A small image captioner, trained from scratch.
Model: encoder arch swin, encoder norm rmsnorm, encoder patch size [2, 2], encoder depths [3, 6, 6].
Training: muon at rate 0.0029, 13200 steps, batches of 128.
Rows from block 2 of the image encoder of a small image captioner, named by matrix and row number. Rows with one number belong to one neuron. Each number is 128 + 32 x the weight over its row's rms, rounded and kept within 0 to 255. All counts start at 0.
After each neuron's rows are labels from the 100 images, of 14976, where the neuron reaches its highest value: "strongest on" is what is common among them. Only what is clearly more common there than usual is listed. The data: scattered letters and digits in many colours. In brackets: how many of the 100.
# fc1: MLP up (encoder.blocks.2.mlp.fc1.weight, 128x64), inputs 0-63
# fc2: MLP down (encoder.blocks.2.mlp.fc2.weight, 64x128, transposed), outputs 0-63

fc1.70 [124 107 121 153 159 205 136 146 120 110  96  19 142 115 129 157 172  64 128 141 136 111 139 151 125 158 125 104 114 106 157  84  88  74 124 141 122  94 103 107 161 134 187 110 145 136  87  92 146 122 135 151 163  68 133 140 150 159  87  63 157  99 109 138]
fc2.70 [113 163 103 130 137  84 118  87  68 121 162 198 117 176  95 147  95 133 115 166  96 139 109 130 103 102 113 163  96 187 143 112 193 128 145 130 131 129 191 120 135 163 107 108 107 140 178 102  42  71 144 157  89 123  88 138 126 180 119 154 123 144 152 109]
strongest on: teal (99)

fc1.40 [100 176 111 163 196 104 102  93 105  99  94 119 130 121 153 114 115 117 114 116 125 111 171 120 127  96  92 121 142 152 134 120 169 130  57 121 135  72 140 197 166 182 173 122 103 122  94 124 155 172 163 165 195 131 126  63 122  87  75 124 102 135 171 120]
fc2.40 [ 71 159 136  98 162 138  80 122  77 102  99 147  97  69 155 130 125 130 178 129  68 139 141  98  92  92 186 137 128 109 167 139 137 143 120 132 152 102 129 177 135  51  77 136 139 118  93 146  88 107 139 173 122 165 104 150 162 201 167 121 154 149 166 115]
strongest on: blue (70); black (50); purple (43)

fc1.112 [116 119 119  80 130 134 142  93 135 161 121 150 169 136 122  93 121 176 108 125 144 109 169 104 152 188  99  82  93 147 123 117 121 101 113 140 152 115  92 126 132 122  87 141  72 117 131 202  60 143 181 123 153 150 176 139 128 108 183  71  97  87  79  53]
fc2.112 [122  97 158 144 144 137 140 156 110 125 115  89  93  98 122 109 164  88 141 106 104 124 100 103 119  63 155 144 139  97 103 183 125 128 157 104  92 112 162 108 101 128 220 108 184 109 159 111 151  84 100 159 109  88  93 117 131 174 120 183 188 137 183 188]
strongest on: black (90); brown (45)

fc1.111 [190 146 131 126 122 190 133  74 129 160 148  66 115 134 124 128 109 110 144 149 125 131  85 126  54  93 113 135 179 149 134 112 135  83  29 167 101 169  90 145  98 150  76 162 167  98 174 163 146  94 123 117 154 154 121 147 118 168 162 137 143 145 136 133]
fc2.111 [ 94 133 129 173 113  71 111 148 121  89 133 161 110 134 115 128 149 135 125 151 140  80 150  95 209 150 118  91  50 119 125 191 147 168 211 108 168  94 187 120 148 114 131  99 142 157 128  96  59 137 152 106 134 100 149 114 143  98 100  88 128  95 129 145]
strongest on: orange (48); blue (46)

fc1.118 [191 160 137 113  53 180 158 108 107 131 153  64 129 139 139 102 160  75  99 100  80 154 148 134 127 109  98 117 149 144 143 148 119 149  54 176 107  86 148 136  84 115 138 160 166 126 127 134 145 141  88  74 188 148 141 183  95  92 161 131 138 142  98 107]
fc2.118 [ 45 113 122 142 177  97 146 152 149 117 124 122 147 115 125 142 108 166 138 189 163  92 102 136 103 146 185 123  93 136 144 107 142 118 214 108 169 163  96 105 171 175  64  79 102 106 123 119  88 113 175 172 107  64 122 102 130 157 120 124 133 114 153 133]
strongest on: green (73); black (54); purple (49)

fc1.104 [211  97 138 156  97 172 150 103 144 138 136 133 113 128 165 116 107  64 117 145 109 129 166  83  83 172  98 121 137 172 100  99  97 133  84 151 105 129 123 119 174 154 134 148 141 163  67 133 138  83 136 149 183 148 143 204 161  84 125 141 149 109 197 116]
fc2.104 [ 52 163 119 130 149 103 116 148 102 158 110 105 142 133 101 189 126 143 152 154 145 115  98 146 162  78 161 115 117 102 135 161 202 136 160 123 174 114 158 144 109 138  96  98 116  48 196 145  75 154 132 104 101 145 133  61  93 174 146 106  93 115 124 106]
strongest on: brown (80); black (63); blue (46); purple (43)

fc1.61 [174  98 129  66  71  98 113 134 101 115 121 112  88 188 115 142 135  34 151 118 112 158 122 107 159 148  89 146 175  82 135 130 166 126  75 150  92 128 114  92 101 130 139 159 124 148 114 178 143 174 179 102  74 122 137 166 117  98 118  87 107 154 175 113]
fc2.61 [ 79 134 111 182 143 179 108 124 108 130 148 119 185 105 125 130 138 192 115 168 119 113 121 148  76 112 142  99  66 149 119 145 102 123 188  86 174 145 118 161 157 141  70  66 159 125 153 109  90  76  85 136 170 117 147  99 106 143 162 169 165 106  81 124]
strongest on: red (68); blue (49); purple (46); black (40)

fc1.22 [100  90 147 199 145 141 173 148 107 138 108  67  82 122 165  88 121 147 173  94 170 137 110 113 107  94  99 168 147 129 119 135 163 113  71 145  86 182 189 126 126 138 129 135 125 133 162 148 129  64 175 148 115 134  72 116 155 191 102 130 120  87 166  99]
fc2.22 [161 178 111  91 101 116  67 100 122 128 165 167 134 146  78 199 108 128 122 191 107  77 143 148 115 166 113  99 100 126 139 132 129 156 189 128 194  95  94 151 164 137  60 120 139 111 126 120 101 156 102 123 142 140 200 141  99  95 161 107  85 145  98 129]
strongest on: orange (95); white (52); pink (41)

fc1.120 [110 120  98 119 155  94 123 119 108 129  83 111 171 171 131 111 198 139 117 153 107 114 136 125  78 152 106 180 128 104  86 128 108 117 115 156 203 126 112  83 160 147 141 120 187  99 100 179 130 144  95 131 110 179 174  51 188 124 116  80  92 104 130  91]
fc2.120 [102 145 154 120  70 101 114 115 113  59  95 174  80  59 132 156 101  86 154 124 157 167 112 167 178 134 161  99 131 117 168 121 141 183 130 124  76 121 167 139 105 125  70 151 113 139 119 154 133 119 127 124 210 144  67 188 134 135 133 142 150  93 116 141]
strongest on: teal (75); green (66)

fc1.84 [ 90 124 159 165 195 126 169 131 151 146  78 107 136 120 149 103 155 111 107 188  81 116  77 123 166  91 107 139 160 173 115 124  51 133  96 126 138  78 111 146 125 142 179 179 124 122 171 175 134 167 124 148  55 131 144 143 136 125 165 104 136 110  95 181]
fc2.84 [154 183 134 127 105 144  83 120 102 180 128 217 146 143 102  74 122 114 135  98  72 166 182 110 136 198 126 149 121  98  95 101 151 112 135 103 139 197  96  99 107 160 138 155 178 166 103  96 161 105 127 130 127  98  68 120  94 143 159 115 115 135 138  97]
strongest on: teal (100)

fc1.68 [143  99 106 115 160 146 144  96 119  98 179 126  23 121  79 148 145 155 125 102  68 114  99 136 125 107 161 174 135 107 114 160  46 184 122 142 132 112 125 104 153 148 165 116 122 170 138 111  89 118 158 112 135 169 171 145  59 147 122 111 132 136 119  66]
fc2.68 [125 156 172 146 104 119 105 209 160 183 140  79 123 103  77  88  83 105 182 122 129 111 118 117  97 136 184  90 151  74 147 154 149 116  98 109 100  79 187 100 141 124 154  99 129  69 103 136 155 177 106 152 126 122 124 160 140 132 155 130 170 121 163  74]
strongest on: black (73); purple (51); blue (45)

fc1.82 [168 119 121 149  95 113 138 116 115  83 140  89 229 169 127 137 174 152 191 103 127 116 107 139 134 117 109 142 120 135  88 151 118 125 157 102 150 125 108 154  90 234 147 111 115 172  79 171 162 117 111 139 111 148 178  68 128 129 132  76 144 119 147 139]
fc2.82 [130 184 166 156 100  92 154  90 129 142 141 131 159 193 111  98 131 132 135 123  93 157  73 172 180 113 103 133 142 154 104 137 194 120 101 152  59 107 133 139 145 122  82 155  94 103  84 155  90  80 128 110 163 103 101 164 102 213  89 121 134 115 149 135]
strongest on: blue (100)

fc1.88 [159 114 130 148 127  87 178 146 196 162  35 108 102 130 100 110 156  93 106  44 153 186  98 121 150 156 115 127 143 112 147 101 173 124 113 140  94 122 186 139  85 122 143  87  73 144 118 159 134  96 168 134 130 147 141 127 123 163 162 135  94 185 137 134]
fc2.88 [109 105 154 123 136 158 165 126  41 158 136 132 116 191 163 156  98 123 141 169 159  90 105  91 103 124  90 139 130 157 133 169 111 145 188 135 166 116  77 121 161 129 143 120 186  92 116  76 116 122  84 147 111 105 154 112  80  97  95 139 189  77  91 167]
strongest on: white (100); yellow (42); pink (42)

fc1.79 [161 163 104 125 116 138 188 146  78 135  50  92 151 126 151 144 123 161 138 101 108 182 161 149  86 105 146 109 110 145 156 149  82 191 100 133  81  83 132 172 150 142 139 137 130 108 190 174  77 111  89  74  81 145 139 160 146 116  77 139 128 122 122 160]
fc2.79 [106 113 205 137 168 130  90 110 139 100 157 130  95 102  78 116 134  96 109 180 146  47 100 126 149 142  89 145 102 138  99 131 159  97 150 175 189 157 110 126  71 108 128  96 125 124 131 125 171  97 189 164 181 118  94 142  98 155 197 107 119 130 131 112]
strongest on: black (99); brown (41)

fc1.122 [113 114 177 132 191 133 128  83  65 148 110  77  96 174 140 135 103 155 110  81  55 131 184 133  94 149 113 141 146 141 142 143 115 178  80 143 104 132  97 116 193 139  96 128 162 120 130 112 103 122 173 136 193 174 111  77 127 102  82 123 167 111 119 111]
fc2.122 [113 157 137 142  95  62 118 165 126 109 148 102 115 108  66 168 146  89 192  97 115 122 101 120 153 167 127 101 142 143 175 152 109 143 162  79 184 119 128 176  99 121 123 154  81  44  95 177 139 141  99 132  85 151 142 147 149 149 185 129 126  99 174 105]
strongest on: black (95); brown (43)

fc1.100 [143 113 114 110 137  93 121 136 113 149  92 150 136 119 117 138 208 109 146 175 156 147 109 104 106 123 141 160 147 109 112 143 130 100 117 118 162  85 185 148  99 151 191  74 122 101 179 114 117 130  48 150  95 130 176 131 113  72 222  71 129 126 141 145]
fc2.100 [149 162 146 137 135 111 154 137 124  82 111 101  77  89 137  92 100 102 163 104  74 100 105 176 143 172 160 100 142 142 151 159 119 196 138  56 112 152 108 138 165  65  79 155 161 128  75 129 134 118 151 147 158 159 134  66 137 203 123 150 121  95 144 114]
strongest on: teal (100)

fc1.7 [112 146 129 135 157 129 179 109 148 116 119 109 147 146  94 168 100  96 132 154 182 103  84 117 149  73 124 170 150 115 132 136 178 127  64 137 153  94 127 158 151 122 153 157 157  93 171 140  88 193  75 159 104 130 149 158 152 106 158  29 187 111 136 129]
fc2.7 [127 166 109 189  93 186  75 136  34 110 138 124  85 145  86 155 100 190 127  80  89 136 124 177 120 137 145 114 156 115 110  96 116 194 178 156  78 144 117 118 135 133 114 124  94 119  96 141 130 159 157 182 130 131 156 120 136 148  84 135 128 180 130 101]
strongest on: teal (100)

fc1.81 [ 87  97 123 173 145 122 160  81  88 140  76  93 101 126 133 107  69  88 171 122 126 128 131 135 129 182 153 124 123 215 120  98 124 116 103 152 131 183 130 108 144 123 127 123 128 162 178 184 118  91 194 119  83 141 174 121 153 138 130 176 137 194 145  91]
fc2.81 [155 159 120 173 127  78 104 180 133 140 188 159 107 165 101 179 156 127 116 133 124 100 169 131  95 109  52 148 130 105 129 158 137 148 143 117 159  71 123 166 173 161 128  72  84 108 124  92  92 141  79 155 187 130 123 174  96 111 138  72 117  78 123 122]
strongest on: white (94)

fc1.126 [137 153 109 152 100  86 123 137 183 135 165 101 112 105 116 115 119 130 143 139  51 120  97 125 106 132 144 101 159 130  96 193 151 112  47 168 126  72 172  73 160  96  86 115  80 115 160 109 167  76 143 121 162 136 149 153 162 108 118 110  94  69 161 105]
fc2.126 [ 87  86 148 102 167 176 159  70 128 121 131 127 129 183 136  83 149  73  99 126 147  80 151 136 163 145 114 138 167 145 141 103 136 157 170  69 119 174  88 111 113 169 125 150 125 112 132 174 159 184 142  74 104 141 112 109  81 124 114 126  92 142  54 179]
strongest on: brown (81)

fc1.35 [154  76  63 139 132 114 118 128  99 120 159  83 130 120  94 136 141  94 144  40 117  52  70  82 126 133 130 167 103  95 151 138 111 133 132 164 156  86  96 140 165 151 164  83 152 126 102 110 175 122 104 147 116  73 112 113 100 103 102 154 203 134 149 132]
fc2.35 [129 109 163 111 145  99 126  91 127 119 152 146  82 186  68 136 135 137 145 111 122 138 189 190 120 103 116  89 204 152  94 159  92 123 150 136 106 119 161 126 137 151 125 105 105 120 160 164  79 172 143 121  68 106 161 137  93 149  92  95  72 183 175  85]
strongest on: green (71); teal (66); orange (41)

fc1.83 [182 148  98 166 153 190 126 149 133 204  98  92 187 181 201 166 105 144 161  64 110  71 142 105  93 177 114 136 171  71 128 153 164 112 127 115 118 145 144 154 133 144  87 125 123 169 118 121 125 153 127 117 117 140 194 110 142 132 107 140 134 131 104 143]
fc2.83 [143 127 135 113 130 152 100 137 110 157  49 124 121  80 152 135 176  61 164 168 111 140  96 137 123 135 169 124 160  93  74 167 112  81 127 152 171 122 151 130 130 134 149 125 122 176 148 106 104  96 111 201 124  78 133  87 148  78 194  81 129 104 173 154]
strongest on: black (100)

fc1.59 [169 179 129  93 129  92  55  42 185 167 115 100 112 137 118 166 119  89 115 139  93 118  99 111 161  91 119  86 148 138 137  97 127 111 115 104 178 204  93  99 138 143 113  88 144 118 103 127 149 189 112 104 103 104 129 130 141 105 110 110 163 144 193 142]
fc2.59 [ 93  69  71 128 142 151 182 198  42 121 125 168 122 132 149 128 136 144 108 100 131 121 127 145 110 133 110 186 130 105 108 158 139 146 160 162  47  72 161 153 151 113 180 165 104 120 138 160  99  82 154 154 144 163  94 133 112 130 159 119  99 105 107  98]
strongest on: red (70)

fc1.4 [147 122 129 105 129 107 160 105  96 174 131  88 161 172 105 189  90  92 152 155  97 148 140 103  77 185 121 134 116 117  96  95 118 175 113 120 104 128  55 105 138 108 120 109 138 132 104 188 121 136 149  79 204 105 163 198 134  96 178 155 144 118 168 142]
fc2.4 [112 134 140 187 138 113 130 134 137 108  95 165 113  91 158 102 145 118 106 110 135  52 129 130 200  78 134 109 150 157 127 213 138  78 138 154 117 116 191 152 134 145 143 132 122  86 184 116 103 121 128 166  83 177  91  55 123 156  85 106 102 148 142 130]
strongest on: black (89); blue (43); brown (40)

fc1.117 [157 143 109  65 145 109  44  87 128 130  86 132  95 115 112 118 145 160 140 163 125 115 141  85 130 162 110  67 132 221 153 112 105 107 118 120 142 167 150 176 142 130 121 163 108 114 175 151  72 115  83 112  92 147 159 119 150 136  55  84 148 128 101 139]
fc2.117 [137 102 131 162 131 139 186 146 100 132 144 108 123 115 130 104 104  97 104  79 114 136 125 165 119  76 123 155 108  48  53 149 187 139 131 139 166  98 115  93  95 122 193  95 155 142 113 169 173 105 197 110 142 130  75 128 129 126 187 171 152 118 158 112]
strongest on: brown (49); purple (48); count: five (37)

fc1.124 [136 136 138 100 132 113 134 127 158 184 131 144 119 104 178 157 103 161  71 148 112  47 117 105  98 150  81 101 173 122 158 119 171 153  70 142  99 115 130 106 184 110 113 121 112 115 129 106  47 162 147 119  96 126  88 175 150 164 105 187 119 149  98  68]
fc2.124 [137 151  93 119  78 142 130 108 104 102 173 114 146 193 112 149  98  99 155 119  99 129 131 194 123 121 174 172  79 153 106 100 108  99 163 142 129 190  75 132 143  93 102 112 105  79 132 206 112  94  72 126 183 174 144  97 147 132 128 142  95 124 169 156]
strongest on: red (83); brown (46); blue (45); black (41)

fc1.90 [124 180 126 138 121 106 187 136 140 151 179 182 115 161 100  97 115 189 112 139 102 116 152  90  75 118 114 151 131 168  94 121 168 137 133 154 120 174 160 127 165 112  92 143 137  54 140 177 119 151 173 125 162 120 173 171 118 149  58 192 124 140  99  97]
fc2.90 [ 99 130 142 181 102  97 181 100 127 101 149 100 175 170 162 137 192 114 116 132  87 111 123 178 172 159  97  97 113 130 126 145 153 108 148  83 135 116  96 143 142 100 143 122 133 120  64 149 129  66  88 148 112 140 124  71 144 177 124  56 134 142 202 163]
strongest on: brown (77)

fc1.36 [ 82 147 128  97  96 140 126 127 108 148 136  95 124  93 141  81 175 172 168 143 177  77 109 156 149 159 104 159 160 100 155 115 128 160 162 144  83 103 150 179 156  79 128 143 149 163 121 169 132  98 155  95  45 133  86 122 125 104  90  72 165 158 159  75]
fc2.36 [173 128 108 189 130 101 128 111 133 140 139 171 117 162 107 154  89 113  98 100  95 168 159  84  51  92 152 102  93 119  91 160 164 108  86 160 160 162 133 119 146 167 133 112 110  96 155 130 105 125 138 114 190 119 207 120  80 165 140 166  99 101  89 174]
strongest on: orange (63); white (57); pink (49)

fc1.97 [136 145 130 158  82 133 175 155 105 163 105 178 146  80 155 115 152 174 131 148 123 150 167 137  91 118 100  98  81 107  96 178  76 184 172 124 117  98 134 188 150 170 102 110 118 166 177 113  83 116  98 177 122 163  92 153 198 166 116 119  95 111 127 134]
fc2.97 [111 125 166 129 190 148  82 103 161  95 117  49 106 154  95 152 149  93 108 113 120  67 108 132 174 131 150 132 150 154 152  63 164  89  84 189 162 159 115  90  91  91 159 155 159 101 120 154 177 125 166  94 166 108 144 108  80 111 122 138 158 139 139 132]
strongest on: white (71); pink (67)

fc1.16 [ 99  99 155 157  66 164 144 116 139 179 141  74  97 145 164 155 127  89 172 132  79 134 119 107  81 114 113 134 101 140 111 134 140 124  39 166  93 133 116 137  63 151  75 162 189 142 109 137 169 117 144 120 171 149 130 163 117 127 164 170 158 137 183 106]
fc2.16 [139 172  84 144 149  76 115 127 106 115 131 148 145 137 112 135 112 145  97 149 163  63 143 133 165 129 144 119 148 115 147 147 154 142 213 116 146 127 167 130 223 139  98  90  74  92 184 138  40 133 121 135 124 125 131  92  97 122 141  67  89 131 100 141]
strongest on: red (69); yellow (40)

fc1.10 [ 99  72 129 180 126  87  93 105 155 172 135 154  91 125 167 122 108  97 124 166 105  95 105 102  95  86 180 129 118 119  92 140 162  81  87 141 142 180 145 161 101 190 101 155 141 166 151 139 126  80 124 186 118  93 162 110 135 204 142 181 132 147 123 100]
fc2.10 [152 164 136 129 123 138 139 163  80 103 115  81 151 172  83 130 167 153 156 113 169 129 156 136 186 162  83  92 134 119 163 127 137 166 137 143 102 105 136  97 183  77 116  93 143  87 142 106  77 164 111  80 161 150  75 135 132  47 122  77 151 115 139 182]
strongest on: white (70); yellow (51); orange (46); pink (44)

fc1.115 [ 54 136 105 105 119 165 146 107 142 148 124  50 144 151 167 143 150  88 116 141 114  56 156 155 129 191 103 156 112 172 104 134  68 112 158 114 108  84  81 100 175 140 114 147 148 160 124 107 127 140 191 161 152 111 130 155 105 106 124 120 123 137 184  67]
fc2.115 [134 169 142 209 108  64 103 161  99 121 160 166  92 160  61 120 149 130 192 103 141 147  85 106 110 131 109 104  96 131 166  99 173 133 111 196 162 139 171 132 122 124 148 109 104  93 151 114  99  90  85  88 131 138 171 151 116  99 136 176 133  78 110 130]
strongest on: teal (87)

fc1.67 [102 113 119 111  83 159 159 161 167  87 154 152 101 113 110  91 150 194 117  88 122  77 170 112 150 105 147 164 106 154 131 136  93  75 193 143 104 112 195 134  76 168  86 153  71 103  94 105 115 149 145 167  99 151 119 109  92  76 110 138 112  92 143 108]
fc2.67 [145  80 144 166 154 159  92 149 102 139  87  91 133 153 123 130  91  99 179 162 126 154  86 135 103 163  95  90 104 135 125 112  92 185  98  52  99 133 100 113 157  67 140 101 162 146 180  84 169  80 122 152 155 115 111 157 133 178 167 127 156 150 110 181]
strongest on: green (94); count: six (35)

fc1.54 [142 157 110  94 146  88 122 120  91 120  95 169 146 155 135 100 138 121 112 167 131  93 101  68 118 112 116 198 193 135 100 173 118 139 125 145  93 111 185  90  86 134 147  94 120 126 211  96 102 177 103 171 125 166 169 128  73  98 162  96 105 119 144  90]
fc2.54 [149  86 123 169 108 118 129 158 152 124 137  69 134  93  91 143  97 154 159 109 110 150 126 147 117 162 211  56 124 126 162 103  80  84 126  61 177 135 112 138 150 130 117 157 110 153  60  93 187 126 150 109 124 144 108 145 152 176  89 111 187 154 117 126]
strongest on: teal (100)

fc1.65 [129 169 106 135  94 103 185  75 104 112 130 112  73 125 116 158 138 139  92 109 148 139 131 131 127  95 176 143 113 128 140 153 145 116 193 133 168 149 161  68 120 127 170 146 140 172 108 107  87  97 138 137  90 142 131 203 138 146 231 161 141 151 190 139]
fc2.65 [ 77 177 137 169 113 177  85 138  92 104 177 118 165 193 101 154 166 100  89 136 112 128 125 100  94 115  82 142 145 115 136  98 138 129 118 169 125 110 159 200 141 149 146 100 106  83 201 136  97 135 113 156 129  92 108  79 168 157  71  90 160 133 119 152]
strongest on: white (90); pink (53); yellow (41)

fc1.127 [101 106 123 188 124 128 156  78 126 165 108 126 156 118  80 164 167 122 103 196 137 100 120 146 152 112 124 157 125 141 170 169 139 102 169 129 152 155  79 106 114 152 171 195 180 121 115 107  88 151 142 162  87 104 119 200 100 114 145 123 193  82 161 100]
fc2.127 [168 199 183 148 155 134 149 126 104 158 147 145 126 180  75 115 143 169  85  49 122 127 115  94  98 192 123 109 142  94 103  74 137 127 143 121  94 147 137 163 109 170 109 163 134 152 168 138 167 139 106 111 136  53 135  66 130  89 107 115 114 140 157 116]
strongest on: white (86)

fc1.57 [141 136 144 165 168 116  97  77 125 158  72 112 121  96 175 115 103 141  86 133 113 102 175 108 162 161  92  44 137 139 127 137 138  60  61 101 147 143 102 147 165  83  62  89 128 103 143 104  99 134 138 149 175  91 133 131 157 125  81 126  87  94 109 131]
fc2.57 [119 126 121  92  82 121 172 166 138 152 152 131 101 100 155  92  81  77 176 111  69 163  94 140  93 108 129 197 124 127 124 114  77 151 166 164 155 102 134 196 129 106 119 178 141 122  82 171  78 112 116  97 135 105  96 169 134 150 174 164  96 135 175 112]
strongest on: brown (100); blue (50); black (43); purple (40)

fc1.49 [142 130 160 144  87 189 156 112 129 153 132 114  77 111 148  90 125 159 169 182 169  89 122 124  97 134 108 127 189 181 147  92  79 115 114 126 112  99 194 156 170 168 116 168 164 130 139 111  90  93 111 139  85 127  90 106 161 166 103  90 167 138 195 142]
fc2.49 [129 130 100 178 157  92 100 124 112 121 127 134 135 160  95 193 121 117 116  89 121 140 123 101 112 106 124 112  40  76  88 161 218 165 141 180 180 155 128 124 137 109 133  89 114 124 152 129 130  95 173 114 169 159 182 147  97 132 138 140  72  95  82 113]
strongest on: orange (83)

fc1.106 [119 136 157 149 157 150 144 155 111 103 148 105 177 117 119 154 124 150 113 123  49  97  73 102 119 197  73 130 121 111 152  90 134  83 155 150  45 184 202 125 139 161 180  98 111 152 144 169 141 157  97 112 146 182 134 102 117 156 125 106 115 141 106 136]
fc2.106 [153 165  35 143 103  95 169  63  90 118 111 146 141 141  99 113 154 150  80 171 138 130 138 120 116 165 142 166 159 133 157 119 133 104 157 123 210 129  96 106  92 137 144 170 196 103 163  91 134 111 138 111 104 135  44 153 149 114 107 125 124 110 169 124]
strongest on: green (100); brown (41)

fc1.87 [112 160 146 139 107 164 144 105  61  95 120 104 196  98 143 168 112 184 166 137 128  98 179  70 129 113  65 126 152 118 114 131 112 172 108 132  99 107  55 101 144 150  77 131  82 128 139 110 115 133 119 120 146 108 165  71 131  94  76 160 162  96  82 115]
fc2.87 [129 120 148 111  77  88 116 113 183 114 126 126  83  79 173 104 161  52 110  99 152  77 103 140  80 155 152 165 163 123 161 130 179 127 122 143 161 146 130 163 160  64 145 122 151  96 173 145 140 106 170  78 161 120 100  93 155  88 135 145  91 125 160 183]
strongest on: black (70); purple (64)

fc1.92 [112 153 154 142 107 140 111 119 121 155 138  80  89 126 133 118 136 147 162 186 137 120  86 108  82  98 149 139 160 141 109 127 133 104 111 142 107 173 152 182 106 169  23 148 159 116 211 133 104  87 141 151  65 169 117  98 132 168  97 131 160 172 167 144]
fc2.92 [135 131 101 214 126  99 137 140 109 117 135 117 142 157  90 172 149 125 122 102 137  59 149 128 161 158  81  82  79 133 142 154 134 152 145 183 184  85 139 111 196  82 195 118 122 138 110 133 100 122 143  89 185 106 146 169 115 101 120  99  92  97 110 163]
strongest on: orange (95)

fc1.69 [156 119 148 126 115 210 127  93 111 102 114  59 118 136 144  96 119  87 121 131 143 110 139 145  90 192 155 105 151 179 166 100 117  83  71 157 101 132  68 105 153 128  66 122 158 141 135 145 133  75 198 140 119 159 166 127  67 136 118 130 132 163 130 167]
fc2.69 [125 163 109 193 129  31 126 155 166 160 147 181 111 121  89 156  92 133 193 147 117 132 117  95 148  75 113 141  85 110 119 158 162 161 154 128 179 105 174 164 132 138 154 131 113  91 126 110  70 157  66 101 140 112 146 149 149 106 126 107 108  92 148  87]
strongest on: brown (87); black (57); purple (43); blue (41)

fc1.95 [122  53 140 125 136 128 186 132 127 156 163 100 115 119 198 197 127 121 138 149 148  68 122 103 176  73 117  99 182 189 143 128 102 136  98  92 112 128 151 162 135 129 122 131 151 168 140 142 110 198 159 123  92 184 123 154 104 168 113 179 133 127 111 162]
fc2.95 [133 123 180 126  97 104 139 150 139 152 133 174 122 166  96  87 123 113 147  63 177 166 116 150 109 123 110 118  82 146 122  63 159 111 215 121 145 135 127 123 126 158 137  64 130  96 115 186 116  99  90 118 182 174 154  69 132 158 107 181 110  94 102 127]
strongest on: red (100); black (40)

fc1.6 [104 202 143 110 105  92  54 134 107 184 147  99 106 112 101 115 126 155 173 173 151 102 107 123 183 141  97  78 176 160 149 107 110 104 145 138 122 154 165 127  99  74 109 134  81 131 141 118  87 150  91 139  64 188 120  95 153 134  74  92 126 153 133 132]
fc2.6 [156  79  80 151 148 148 186  90 129  93 109 115 120 160 136 129 107 112  74  67  98 100 127 138  56 117 145 161  89 100  70 150 169 151 125 151 178 104 105 144 194 168 162 124 161 123 132 163 156  91 183  93 162 107 127 140 107 151 167 167 145 112 120 112]
strongest on: red (99)

fc1.25 [134 134 119  68  59 147 157 181  47 140 130  90 131 149 128 102 127 122 104 112 139 155 144 116 130 164 112 120 130 143 141 163 134 126 144 138  76  77 200 178 180 162 163 172  81 119 162 147  79 132 110 153  76 157  88 115 153 150  84  97 106 108 128 106]
fc2.25 [121 118 132 195 153 134 108  72 159 100 110 134 108 125  97 149 158 148 157 148 106  49 129 164  95 116 121  95  88 140 119 109 126 103 128 148 184 177  66 113  94  89  68  84 196 149 147 117 156  92 163 126 159 102 190 154 120 136 162 149 166 146 113 121]
strongest on: orange (44)

fc1.91 [188 114 122 194  96  63  63 137 159 152  75 116 168 138  91 116 148 160  79 111 188 122 164 142 145 145 101 143 127 173 155 193 154 127 111 142 167  99 161 116 121 134 121 105 142 172 123 117 153 167 175 150 186 129  95 111 140  94  87 132 158 113 157 138]
fc2.91 [145 127 167  82 116 168 168 200 165 103 148  75 148 105  75 151 125 174 170 112 125 138 104 167 111 133 168 104 115  69  94 129  49  93 133 130  91 175 120 102 158 103 144 111 100 103 142  97 151 126 110  58 131 116 168 162 105 162 149 139 145 167 157 119]
strongest on: white (62); pink (54); yellow (43); orange (42)

fc1.20 [159 135 137 111 131 172 110 106 120 183 150 108 147 127 151  33 116  90  85 144 114 106 139 154 142 177  91 103  93 108  77 161 134  95 131 124 168 130 136 175 154 185 104 138 100 138 188 175 125  62 155 160 182 138 122 128 142 175 150 127 128 139  82  85]
fc2.20 [ 79 132  97 152 107  86 131 121 116  70 128 137 106 141  89 176 165 149 190 151 161 122 128 115 154 113 145 115 133 126 205 142 122 139 131 173  97 123 109  89 109  81 162 113 177 110 110 108 105 189 110 110 138  58 131 141 141  64 158  87 175  83 175 149]
strongest on: black (100); blue (43)